config.toml
model = "multi-label audio tagger"
gain_aug_db = 6
norm = "batchnorm"
rnn_residual = true
optimizer = "soap"
shampoo_beta = 0.99
one_sided = false
decay_fraction = 0.2
Rows from block 2, named by matrix and row number. Each number is 500 + 25 x the weight over its row's rms, rounded and kept within 0 to 999. All counts start at 0. Numbers have three digits each. After the name is the row's rms in percent of the matrix's.
# conv: width-3 conv, stride 2 (model.blocks.2.conv.weight, 128x128x3), inputs 43-85, a 3 kernel for each
conv.0 110:564565436458492518500523475506519492542456495509513478513478469493519508506514486486490522516547463499522481496495506480495470507507516537474473511502508494473514446559473540516471481506491519499483492490516512520524477491522503508493496545453511489502523522460483519484495553491495513478516487506498524518473467517498507507523525496537491464538555470470485489513514501499487495514515552
conv.1 096:479522524507489508457500522503501521501491474535471484498506506500519484465528557491501484536519507486489507511487488476530488409506501461498553467503501530534473511558503513515474496507523489498493510493487544514467489536411516505496481553445530503518494512511517491513479509498482504522518508494527495473489508493498504497491503536523516528446537488506532477533545507533483471521503505
conv.2 094:496502518510531474505487486506544505531506507513478540452471511495494514488491523503510514465466492548522511517496509469524515470522537481475478502550505480538514558487458511456499542536491519481522492489438543486496535507552516483475511512459473509519487478508534493496491448488520495476465444464535479507503479480466491491521477476514502504508495471499509490463522510489465536460530524
conv.3 088:474496522464498461488522514454488506500474469489466485472482516541504520520478462468490486512478509487486505507488482491528490473497492493538533537554477470531532486493477508509481527514504461486494530466506504458482487482471488469491511485529504481503485498488574503540472465480504553514520499487490496519558498499468500534505494517514507504506521486487487527509489502495488470487506558
conv.4 102:486448518507517509544499500507502491516475489485524547520473490508503571519496480510504505494468517488502490519473495495492531483512510490502496536546464489479494511468543491512513467467480447493530489467491550500481496514513498503489474496496473436489502507507526586491484537503529468492513504497511484495481452543490471517464490500519540466521448481497473565507479503515494473487515527
conv.5 087:503504497474518479516487484502510473505464502493501494462484524530506499484530525491543527485534495506518468527510492488480470500479483462490530467510519503487454516492525483549492474459505488444477510526504493521530505501511479480488506526502479471504532480463504547534444464469532499455527479591457521490510540471491508501480471511495545524493500511513497524520493497519519461457478504
conv.6 094:511520478519495512533522555462502513531500502541499490498477475481533517502531496511498482509506499511506512493473515482514503515510471492478474513492489497525535470470534497484546500521481507501474506492495497489460489506512530496526487505512560520484458469513510501506514498510526496505467494493525462497478461477515524507485523504557547476462487537534481515475491474485485485544504516
conv.7 098:504484474519510484498513508477504530439502493470487503528519496498544525519498445444518505520501482527465496523510509476484506522517484535521481528493476492509528523464486522489467538548504510520487534534480479519524529500500493492516483486486512512505510498507514525476511462473552528502504504471519562457527500488553495503508504480521507470541501495504515470504491491482528489496491483
conv.8 107:499509510458624451506528497493478504507504494502447526494500501505499509511479487531448528497477521514469520499483500487506482517463507507538505520524488504484502509492503475515504508468539478501464492515510493515506539487489494490513510465502491529524511492495489520506470509494478535534495490512495479503490492512517466498524495505498508506492479545515488505487502501511470544496494510
conv.9 096:471512486481549483549512516507492461503494492467503504454493539523490497481499535474514466543510492489471504534513477519439514476492513524531454499527542519504511507480504501509468502475529467492537492456497507513498500530497463497517482501477535552497477492460504488538516464507516520470488529502508488458531552513502498477505524489501479490502518530553499467484549502478513523507465507
conv.10 101:486539562475489511522497494469506486535515500494490494502498545527562525474476486483503499499545500533545523504510538517485474513566515468496528462507508517554540505526529481524525499495449471458487502573527478515505510519521470499516521502533490497519499501517492513532520510486523518478516550517490510522475491480473504481495511479485512485486494480516477516489476494515517512485486516
conv.11 095:484452529501500490499505524491464487480494467516473471530535537546500536468500510449506531517500490510562513521480480479498469485519523506483537526489504465550571466464505487517510487486501484535507521493503517502512502506535509532518478487525530497524471467478493483515455460532543508495508509474491521476462489497543443494478511499476493472477475536517483505507493477560467501504463481
conv.12 111:486488510505491522485486472511486496457490509494498502532504480497495478448480505446513517513503498494522480501490487452506506495504503488509457531501475522495490518509483475506499474530511504535496490506525537454502531483494502474485528526506476479552502515467525495487495499442481551472461504467484502500540460481494470518496506486518466493556502512510452520508516490481485481534486533
conv.13 107:515485491577498507557466529457493518504511509511507473516508511477511518473499492513513485508455527475456502506493494469510493458484496547458500525504506464507490509480510548474489475486502528483513488479472522485513491511501502509488482539484512512490515471506519481465471505467563504490483516531463526472515495478510508498494541499480496497460516513477494498490508491464520525487483502
conv.14 089:499515480507482480527502457509498498478477498513516481469477525505474482489458489498482520486481538512451499450495539518452467494540501488491483475476476480496484485499497505508520497491461499506520488467542462509499508505531520488494490503514518476492438478535505481530520495544495507474501472509480472476459493510463505520479499522459509527535485460476509461468470438498482465504567507
conv.15 097:511521478486479471507519478524517514505494478467439501505517520489515500489543507488527505502503468511507511498502533521502528457497526510481489466463451526470496478514506514487496513485491429539535478526457485556515503505472478516523467523505436434479492515511479509469495515511512496473463523494514498480475473536493503486502497481528478486491511490522508513496502468500499518555506496
conv.16 094:467501490471484465519500550488485529483522527497462500500560498452495537482476528505515481526498452535487518462475492481520511518517521481526491476530503485468513498507503490513483493531489531461463499554540531516488532486495525537499499503515460489522485481502519519484535544491475469542476435490495501481531511481542486469500468487505491524485495524532529484520498529474493432465536516
conv.17 111:489515518516522527486481543533481478499499517509493568438500516454511573464533513509501479531490484498494502493500522468490508474496501489497519507452519497487503515481507485506511498463515551511491494536529500507500538477458516492531474478525558541486498495498464552510472498541488433511519450542551469488471507514500469487537481487477534509473481518495508514500501488531471487525519480
conv.18 091:500493543544531498492500508546492528503504491489507527493508517500466513480487477491466505511484541502522473506533539533489513473448505522533539487485461510453473550501484498490519473462499479536488499478555526504513493498535502498470468514502507481483500507558483475444529494507473483553473456499546491494518505510544475500505477461509544525495495537505477492514476512507508503497513508
conv.19 099:500506503512475475492485511500497531475504544554485468482521491494519494521518488490504472475475443487545472507500476520483441512524493539500466513532527525493506547505418493495502482518479494488531515526520509514506528534501474502495489471500528520470472450501476510506498518515488532480501495501496496475559465457494453500518524528483519471520511491500496504477464479489489473494443520
conv.20 093:500517499553519463480498478507506499508528474449583489541498529496516508525511494519521464514540474500519532505491491527464528465489532459484503505524505511513497495489494540457490503500479514492504490500505484524544529484536551519467514505488466514501452498476494547468512503528505497516471505520511507490499482514523482506496515484472506481531497505525496485490504469554501489470509495
conv.21 094:507510511533459503483530471510492499431500513474489496514508533469505492527535581494514483480491515449519530488492514415559566480499526453548530498525507471445482496472488493467500475521499523486501512533479528472480471516492490480445482498516553482501457499523494511565473426467523465534487578523501497539514514519496507509513563523477522507481449490487482500504529547496490514485486487
conv.22 115:487465521468537485485503543525529496471515506519518576511470521527494509483476504490509511489526484517465513496507502485491501516513470453534527484489517503483515494496499494503484493477498468590457488494512507513506470504517525526476498462493500474521472518542463494524505489513460574477519473499512502487513479528497473486516448490476510522501489499503519505516478496509498504502516524
conv.23 097:503519518483493454480550480476486480548530504487474524503515520515505526486483496471541513496550506498493478519542482511471487526490489471511514556532509532482500484527514488517495468533571465499522558580477503528520487521494515516499549517499488500475479486539524512484463481526518455514514526537512535498472527464465507504482458486554580498499520511502499522515509516554533512491471485
conv.24 100:507506454517471499528492507520540515470564617502472474525488504507516498505525528558487515475446462528462487543513498481483478477518494518485535510523472476488518496508488552522471497463543500476516480471508490483491455525480498474486502484500481503538480502486496508532524533507473510527508517491479500493500480507458491512504525518506507507461531471485486483508527503498465486478524561
conv.25 094:553483467435502507446490505505478498498501482532503500487486465466509471503486485504478496494493489514476504500477494471471444463541531467506474532496492548531491475530491511465507497482476483491547500515532472532496538492509479493548490489471475504484468521494484489471524509481489505495467470525534512478510501479506494511510540494517512492498460514500494470474498487506485518506530497
conv.26 108:515474492474487502501542481519485489491488478484486503503521486572475512510487493526549489513466506499511490504506524502489496503522484503484478508515506502544494511489483583518479499502480488494514465484516528457475492480513523520448477572520484519496475481514515502487494500490494490512478515509534486454515488489454502532517535526485566481505520482453508524480514519512482527494521521
conv.27 122:497525511497498515443521546500506479500508489395605472512521481495492534483505495480471493482500513500543495494494485513475530540521492436501532512497509508517504487491509468496483469537501592507491522489510462506529514487484502495517521487506526460492516465486497475505499519528457499543478470510503526497507491481496474542496538501489515492512488510493514490506509517515520492476491528
conv.28 124:514578457503524556496473518477490486491487503455489529449501530477505503490481478506499501492512501511510506478524500497492530483561471508478516470494477503517524486495505474490479529496504457528508533560457465498468492497552463503518499519531481505505442477494499517504465514487504533506459491514462512522464526511484530533472494565469483524508454468493480510470511510542501515481525475
conv.29 094:532515467470463506485529485523514468488484514533457515506506495484490522511548510589522460486474538512534495523495457516502499490490489513528477496457481484494515502535491493509552491482467537518473489529513534488493486498516517501507469497507540556548522510515481481535460467506509476496488546497541479499481443508479467502485487467512513523450547508502514540508498481493463535544534511
conv.30 097:494503481469504497488531496458508550507531502474484499487511522501514512506534504507486471476465502490516501428528541513546501520532516523467549478529503489535499459491498505501513494494464489496476522506516504514499474458503467501480497513465505501493501516502500482480441468520513502456511462487494489485496491496491474498531504479479518472521508532466490534488516540448465533505449466
conv.31 103:491508512500524488510483491502485490513478521509515502481510495481503528492439519531462539503482476527542501511500517535517532512468496490522485527489503499455543500529489516492538497469491480490486489507504487493517484575492534459514534489502518514497461545500512491484496556516536511508472472519492522474471448520491501501493493504509535481471408475495465482526497475488499473513495540
conv.32 093:447514553485527460539490532486508505512493509471468505524571542541502495464476496492477482557536471491497485488487473486539506466487500500474464492514548495492537469507516456508548512498473450501476456487498506506494503493492516486523519462486506480532543468519490527506501495497508494557502484459489510528518519496479489471461476512541481494508480511490520530520495486555480484462485489
conv.33 100:517507487513499503509527499452516540515567538526516531488533483482524507491512515489505512460443481499502530506491487484525597463541490458549531461496488497497522493504456498472531517504481491496495529550474522493494480485472480479470482513476479503516446481516524499456500512504483492506508490490482557511476503521502482498499480518515516482544503472471515526493521496542514465510497491
conv.34 086:518477494510515498524504501464506579513536490494492490530478458483498490481496480495492472502525487484511493513497524529467544524479470507511459520497486508467511511437496502478463473483467438486453496493540546554491493498513492523496452485487507494485446539516494492470535520517462493511512531501509529478477515478515494457532521468454481500516514502522479482496496478510502471534504525
conv.35 095:500454501486509484466468482462477495486505508510465506546497534542488513508499477515497506491506488486447462518467501509507499527500530542513472486534474460550541489458502558520514494523509508478495466488488519496547510506512534587506542507513463515504492500502462522498485507523547540491510500526540530519493497485499481497500482476517501498464500505503471459480477479517493460466460534
conv.36 105:516499502484485536492500493547493482553481457490528507511456468522516485475507506503499491521524519473499516512544477509505510475521519528484512505478525493478519464520531564465518465536525520577509473485477445508530500511520474495498556549445500545470474504527527505507478502501544384530475511494464499477473507528481477469496513508503507492501513477500486536477492504575512481492515510
conv.37 101:516509510479487464517508499507488519494503497505513530518498491479509534481548482504521504483505507524467498503512515521528542491501516487514515501507491508518498527481499559578448500511517522552452568501483516509501488514506503485457497528538525507506507526494487534514507490483502504507503508515523499495473521514470508517503484473521537528490497470542457465510509503498537475445507545
conv.38 109:506486576543461456499504482488539492503501467497489558512480511534507494532518482504491518528499483511521502505555497512458516474506547505499456517518525514477499522461503488525477482469509458586544497506477482523509497508492502504484489469501486465562483546472523508492511496475510494483481496488518535499518494541492470482501446514502493522465527538507484511490514519507473496472487490
conv.39 104:469514544484509514463492528491492465482472479507498493494527469515510501499507465481513478516494488516517489471501490485527498513509487500500510492536494487496533500489531513512511473514508496482496539544452530470492476455489481465512488533466505483511502492517489513522485485509497497539453515500444500526497483496498499468511517528517486512494530473517594526468495502481504544516528468
conv.40 105:497544483468531504497502470511495519529494512484555540502513481495514496523464525483506500496497538510454493486461495491456548521452480495570520483472451493492490525484497496508492475504491488495500501506533510511480517497519510500505508482498496520478516484481492482488521501536466566537501489473494468507539475514468492525447507526508499473506462531503511555518504494508494509530470469
conv.41 100:533525507526515510485495540518484459566492464482513496554471411515507518513492511501491488456540549552496449554486496517468490511511483508492496527513523510521505464484525525555476484525493527482478485523521508461503443455526499516486555539508537503511481505497487487510520475476503517484493495496496469502477489489468528510490505500489531499473507536556491443456502571496529536503496454
conv.42 096:554454493518474528522473472488526511498517522485544475520494513569520495480493508518525489532512448534501483500477498476502492534496532543519513535506501499478505525503571556503481497532500477499497592497502506503501503496520487495481533484494481532504486510509515481469484477481529513481484483487482506500500449527578512502473504480535509463551505510495465510498502476509490470497483514
conv.43 090:510515492486493477506534477514537514492459483516523449485483522521482461540457479509538540501490512512538460497561531481529471543480458475510518473484538497470452523518476493482506510499511563505462498438521522511515503469522497481509473485543481524520539534506513559511489528511499492496487454500548472497492545500459496479484488476485526479489512504465503522477475482520492490499489519
conv.44 089:500471496476494475509494499539484507511491493471499514467494489516483562465496472478481495507519508499481515511528517529497470494436479446502516521530500445464519543517442493477512508527498491498494523510491502482510508470526523465509472473521521495483531519508515488509486448495468500543478524532499447451499515471482476463504459484505504470549498487484531517511500484507508480532504467
conv.45 111:512560513491507483486477450539514450529496453499463513490475503524513520504458504525501498548491457492495499490499504475488495492499528479532474494485507511544463475507536512561462494486531477493486470506507522454521502517492512504481456515532510504486522482505485490467491471500488506475461523517525489519492508483528517476483543484527485488485527556501521459463493500486481547493501540
conv.46 084:523494485520466521522484460494480556485492533494476446524513462501504520483528522537492463548487471468541451513461495486526472528448508520493458527488507497491503492516470505514501539555497525492538527521463498475541536510495510488492505516520488485479494514496484494528501499497507442504487537500495519477488507525538541483475540529507505463489530513510509488516481535506515479490512537
conv.47 099:529509533512524491501490490486472502532480493513492446487495537503504537535497508491516564521518518504540468483515495481528495503481517508496537541446418523473464498476543483522489505491516525468507487558525466480551485496489490525497517500518511394441518515518470478500493488504489453518524483475531501457488503486532463464511493500522553513467522500468525506514511493512486500483522514
conv.48 097:488512497525535503510524489544485537471483467545512502470526455469440475538473501474485507498515473499504506519541513532532509529474499452556535512467451547544504483487510529499479476544533513508499494471496514472508464502508487480508540502500456488515483483492564514482539514456541517482481538497427487534493501470525491481515524493500478491490488521518518475458463467519523521475474515
conv.49 088:468498531482507474497488466496497503533533472480492520465530495506446499462479514528538460532547494489501494473529487468473479464465536482485478482513506499491474527551459522508504475495485499495507560460512545501501486515482492471462536480486485490503475462503473494540494506519509488474503513505481495466501478473548473465496522522481465480517472530525516533524495479485487501477460498